config.yaml
model: "masked spectrogram model"
dataset: "synthetic speech, music and everyday sounds put through simulated rooms and audio effects"
train_examples: 39062
n_mels: 64
hop_length: 160
input: "log_mel"
win_length: 512
method: "simmim"
mask_ratio: 0.75
loss: "l1"
arch: "preact_resnet"
norm: "batchnorm"
activation: "relu"
depths: [2, 2, 5, 2]
kernel_size: 3
stem: "deep"
avg_pool_shortcut: true
widths: [80, 128, 240, 416]
init: "xavier_uniform"
residual_init: "none"
optimizer: "adamw"
lr: 0.0043
beta1: 0.9
beta2: 0.98
eps: 1e-10
gradient_centralization: true
steps: 22000
batch_size: 128
epochs: 72.1
lr_schedule: "poly"
final_lr_fraction: 0.01
warmup_steps: 1100
weight_decay: 0.09
Rows from block 6 of a small masked spectrogram model, named by matrix and row number. Rows with one number belong to one channel. Each number is 128 + 24 x the weight over its row's rms, rounded and kept within 0 to 255. All counts start at 0. Numbers have three digits each.
Before each channel's rows are labels from the 100 clips, of 14976, where the channel reaches its highest value: "top examples" is what is common among them. Only what is clearly more common there than usual is listed. The data: synthetic speech, music and everyday sounds put through simulated rooms and audio effects.
# convs0: first 3x3 conv (model.blocks.6.convs.0.weight, 240x240x3x3, each kernel summed), inputs 60-119
# convs1: second 3x3 conv (model.blocks.6.convs.1.weight, 240x240x3x3, transposed, each kernel summed), outputs 60-119

top examples: wah; dry
convs0.119:141137139123154130107110146143115139127133128145165119119140136121158120115116178179138127155111127183117141120162183166131124122164163135117144121146119130098103127136161129131123
convs1.119:124138141113182125154137085069140154114143148122167139121113087118134128123136163127138120096105145128142146176136126113128144155141108084137160170111129114150158124116121127102080

top examples: everyday sound; dry
convs0.102:121112158151154111153139124130142146104096138150170106137146138099110118087186160162122104115145131160138140129145160145086148135156142132130144079141127108092138143130140117143136
convs1.102:117140161113134125144114135088120142108164099120111131087153127077097106102074119113148108142089121137130102143125134127092117139131131152152110144124122116158185091125128140113118

top examples: everyday sound
convs0.221:170134149085172111125151130131110124100105128137167152115131113102147139104116166170136138155139107172132106098164171170161134101152141100166094110126132134159145122118154141101123
convs1.221:136168124115129131151119118147125087118158172169143147067066096148111088130128100160132179124184149115137120146109128115143150140170124107108158088118128121117157062080118149189135

top examples: everyday sound
convs0.198:134124149148134122122144137123117143120141123156147143118111125136112123136131170169136123141106121183129127141159182173135105153149164099156111114132138132133098102107163128116136
convs1.198:140169150084120164123132128139110158162117139120131143153139103110116140134126103103115157131181098148168098116153121128145092111153138144140150172171133138122133143120111108143112

top examples: telephone band; drums
convs0.174:138118138126140122124109118114117145150128123160165137136157140150095120135096175167136114146129133175128166107168174155120103131145150125160105148099132131134105109121163120102158
convs1.174:119099131094104133123135131138134124166140110121145115121186126108201152113132101122105128107134153121120136115124104104111133111177095139140140140119110142168123106110136127144138

top examples: everyday sound
convs0.210:104117114103153123078149106117131153124120133174165129105138123140119098152110172171120130145104120178121116104166178169119121124123152117143124119100160115162091121131171109126129
convs1.210:125108170147120171142151106112199141128134147145104124135145154117171137110142133125152109145221144110132162128140094122125140139106113130117111157093117157148152134121158155110142

top examples: band; number of effects: 0; dry
convs0.126:133134107151145133149135121126088098127128123169173148127124141116152140123122183190138132142121139187153122074175186165125125125140152107139130121138135138123140119125167133115119
convs1.126:123153124129122133174127133161064143150103152113120139076118139114113140115143125162125111109150124136137156095120128136138108129136137119138139127150133143159103125124106131154118

top examples: telephone band
convs0.136:128131131123126128127124138133115127111116122146169130103113126132114109134122186184130121137128118190148130128173189169142135120153159114128124128143141126141111120108171113121128
convs1.136:161153146170151165163140103128100146174153123130136132148159128221170145151133109147154116156118146122133160136158129130144174129177127123151145152136136128176113139141118156118137

top examples: dropouts
convs0.87:135121140124126132132134126119125133120127120158176142128131135128125150122128190186135133131122121196144125126181195173120135128136146127137122118136135130130117136119173130100126
convs1.87:101055136122139134162152158144082143079140147134136126130150127169152117150127128146106151134145154119140152098153128085165122128152151116132117124116236129147165111119127115157182

top examples: band; dry
convs0.97:147127125112112114121128124121119126124116135161174112124123124128124150138131190184123127126119142193149123116169193180133136164123145113109124119139130117131125117120176138126129
convs1.97:163136129128140093138081147107068110138106056115123151153168118134120105103088114139135143121139121116108146140126120137130106047115152132091119137108143104179121162129142158160119

top examples: speech; dry; number of effects: 0
convs0.23:114134141129126079133090131123110142099117112139147136122116088156149127125109158151150106139101114162148105112146160154114131123132174110136122185105131104124056138153167135138115
convs1.23:131118142130116065106127142082140129118105083118135132156110130122133118109120130104119133118113127134131087126121125127130112117070118139118122083137128108116168192145132138141120

top examples: wah; drums; dry
convs0.17:150128143168155160106139144116097135138159112139144124148108114131126143111128164156123140131110120173157135128145172146153119139134114150141137129157130126098121102124134114162164
convs1.17:128080127064125089144150096127169157122100157131129137101103157125162121135146115116121132130152111154137093151071130116064151136106103083142125058134150134095159132157128067114130

top examples: speech; dry; number of effects: 0
convs0.118:142137084125159095106147095109102114120136129131167075123157125105145145132131181166101130152105108170147112131174169153134137142139132140098136140109112107115122126125157124137149
convs1.118:131161093148145124087141174087147163129111106140110114064084115071140144120121129124136130138095155134136143106114135141096159129110091117111114099109088145168129202105118140114108

top examples: band; dry
convs0.76:097128140127153145135134100123125133123130121177175146121134141139142156118135185187111112103132127187143136121179187169122127131151142135124127114131139119116127115117165141102135
convs1.76:117150131154134104107135145128180128111123129076148152110131175175118118147112209110139146126151110136144105164150135153115144142130086128082101153132142124129167130140149123083137

top examples: drums
convs0.131:128153154136144142137124101113139121115124125165176127127141130135130132121129190183134131124124123196147136124169195174128140130149135117136134121127148132125121123109159134122124
convs1.131:132172152131161141149126153152123139138141136112133120157140151148143148157120142117143084126092108132115164109155142123097110132127117136135120142080255132143130142162124150113173

top examples: band
convs0.139:071130121143147127115120090126126119123052128132167177136140128122121121134117170165155127166128119175146122120172173152133123129159151131154002111143120123128120128124161160096133
convs1.139:128109115121139103158141106147121134104119122118129132127134110124140140120128091120090152100148138063098122123127106072134127128088159117159109115122123120132119128119174137147141

top examples: dry
convs0.234:124110145117124194143164134160151148151128137127095111130138130113121162113168089099150131122132112097105129113072095090151143127129118160152123102143161137105121150088098128127130
convs1.234:118109125101140107107115138131109114102128078133124140114141108124162130164107139091098127106107118139116130162144126100069124099132134112143122131074127102112104120115122104141133

top examples: drums; dry; ring modulation
convs0.228:127123140145147141114143118126144130136118136166176141119119119138140145123124186176148131135130122193151125138179192170119142132147142133164133104141123126121117120129168125118150
convs1.228:151115134155180108123165095174126162156130151130114188155187148171101151111158101129118158105149127113099153119147146111127159154113148135171135125108111128108174151152125111157178

top examples: everyday sound; telephone band
convs0.31:109137155145113122112139152135146164074106089123170129084150084104127118112129146138132112135085124144166124139158144162113161116170211118124141059135166109156108171111143170120118
convs1.31:178134138118163122095131092111159130119161157134144139119140113140112172121113129095146167148206142116152132108156146148099110138157118091110131215094149168069091056101130163113138

top examples: drums; number of effects: 0; reverberation time: 0.15 to 0.3 s
convs0.154:139127127134156114141128109122128115139137129166178147154149128133148134122134182176112112100130128184167100147163183180120133126176112112135151115116133154122116122139172138129130
convs1.154:138156101112137129128135133144143075117102116114133167103128162164094149173132140120132138146106130136142174139118163130164121140126108115125092153133142188153140109105127083139142

top examples: dry
convs0.101:130136129134125132126121130135127128142133129106083124138133129140129132131127064076135121132129130056115134122092058092142125132117119140130127140131126131125130132128085124124132
convs1.101:113100119112102129122121140121143100109111103140138136085130095094129116106119160136109126093136133110113113132097137123069157128108110098120124085124107111106101120118150096141088

top examples: tremolo; reversed
convs0.65:086147097128146117126124095129117130154119125145167136114146120113126135130114179180121131160120120186165118116176184173123120131146153129133107114124122118119131125124165135058146
convs1.65:072119125129097083099097114147112145163146146128138160141125133140157137128128115129092094119153124128117145142122099076105121129094146134072108141129145087100092159150158145089148

top examples: speech
convs0.167:120120122113142120109135119124123131136129130168164130107125127129134135122121187185118125133125106192149123108178191168122134124134134134136130134122122131135113133140176105124131
convs1.167:120134116169143102163140122167138204179126126118111155127154132150157144133137131136130117142125150125127123122137110139149164135150134126139132107157115122178136153146131171101143

top examples: speech; number of effects: 0
convs0.63:137119129115140127122152133127122088123134129172177139126128127142121150136124186187107121118110115185119121114175185172131133131134161104150128144122129127110099127114170123130111
convs1.63:165157133184142112109141134143133190120147111144135146132116132157118154151153154144168108124112123131118109143136127110165143121145176199095129079124113158150112160135135193115111

top examples: dry; band; tremolo
convs0.99:123126110114141115108141144121132124137135126145174147129122147137128132128126182178118123133128120182139126117172182183122145129161168104112120122128121112120131115134173151121137
convs1.99:128145095127087092194117083151148110135120092126112116083125097175125118124111110138119205161164160138145118131134147087128090114129139106125124112091123073096092081127103180181123

top examples: short reverberation; speech
convs0.192:135111151134142110116112122127142115122123121163174122137125117142141149119132186180128131121084132188156137134174188167133149128130144125148139113137118127114111143121176121129140
convs1.192:158158159151141168179150106147138154177150151155126136143141152182153166144141121149153076160102125125139151157146146154139157140167153135166136150157146125157128141153130136085157

top examples: speech; dry
convs0.91:107137151146146128116126133133093108101139122160167132108146127136143141117124185178136107131113132185141133105170184180114139128142149133127141145109154106128140140140170149127105
convs1.91:144158145180156186139125138152073136167129153112172113113147165181103129163119111137147125137144133136143165130155135106124186116127155078096109142135146119170143128141107150144136

top examples: everyday sound
convs0.217:124140145135132119126135125115130104134117116159169130115142116128133108144144185174128118131123110198136129108163196167115127133131132098145123132116141115123125112121167122129128
convs1.217:146141153176158140123145136134143159164150088128142145180188162169122107149103115143137090141122144126134140192117119136145142130135144122119137124125163148154155167151082149138166

top examples: dropouts; ring modulation
convs0.197:145118140119131115136139118126132123119142133135189161111131126119125138120136188176113124122127109189138128118172188164127136131138152123153143108128134135135126121117176136121137
convs1.197:107119164109122111135150096161093096092134171164185114137099103128150107144152101146131149134092083137144144122101144137186135176123160100128130116162128161110123140089093127150150

top examples: telephone band; drums
convs0.74:162126091127140151105152146106133146155092143124155164097101139133108119119124170168144104166129119172132124129159172155130128115130157158142106148095137164151134104101158120104145
convs1.74:134138099141082160127129112156108094165174164149137146096097119109158116141143075171110126085109175135134160120150118122106115152152109138130141137118124110176130096142128121164111

top examples: band; dry
convs0.44:146132132110129182177145129149150128145134125145168138073094137177119183125140149127097105112112122137151133158141137156082160129189135123140149091165136157155145125109146160130162
convs1.44:122132129115148118112102149081127122148110089108115092150117121087082110111151179121131124118112171121119097137108135106087129116119111105106071116081118125039104111101145111114093

top examples: speech; dry
convs0.237:143080155131164076133118090127139158094122130156134157124110106121105154152112163159126102114113138170129110152157169151119111120152140098161142160150117131117118136111156144127073
convs1.237:133131111141116158105124153061139126129140121126092119170167147130150165154118149130126117166139083137147111084124125176107141136114110148141133131123126097083090186162129103121109

top examples: short reverberation; number of effects: 0; reverberation time: 0.15 to 0.3 s; speech
convs0.145:123142120131123115092132127133120123132121112168169130105125119156129141137110185188137133123117127184147139106183184178109111143132158117106135121111123128133126131128168133114141
convs1.145:084155098145120137150156117141084115165139119141152120130092105146135133164159130133116151155131122134127168120120138148099132123098165076102120105085162147138098168133125100100146

top examples: wah; dry
convs0.83:133125123133129130134129121123131127125120132159172131112127123121134130116120192181135132137130127199143120134170198166130142119144132121131126135128124130115132136123176114127127
convs1.83:150139116159149115147159108111110168140147169155115149138147158136165137149152110149137102160109120136147151156163149123148180167152135134149175171120144141130127141136110141109153

top examples: band
convs0.161:154121158138129156136127155125130123141106119162162149141091135124126143112119175173154120109096127160145144116166162166145136113152144112134106117126121144135117112122169128113147
convs1.161:138130150125115114152121150140131120157176151101112110121076138129094136102130166113127184135117119137116103137079140123115095150099092095147154117146106104114110079192159164140109

top examples: dropouts
convs0.219:122122123130125132141130111131135128126127122160168164125122118120144157106128183175135119118129113189149118115177188175127148119148147129147121129131130137114108123106185122124149
convs1.219:133143092168118152145186102137108162147142143132148138116131141131159138130127109143152144178142120110091167133107106103149165131091104134118110124143105127189175168144136114111164

top examples: band
convs0.156:118141160116153119144129124103146136167123139147125164082126151113115142112127161155152121136150107162151100131157162159078169113113144099158085141112140132119087146100143141045151
convs1.156:168102147120101168115138098159132146159155142102132109123141133102133163149123135113131155150144148119112130131117149108082096141081091122168149064151134155136125126105118134134127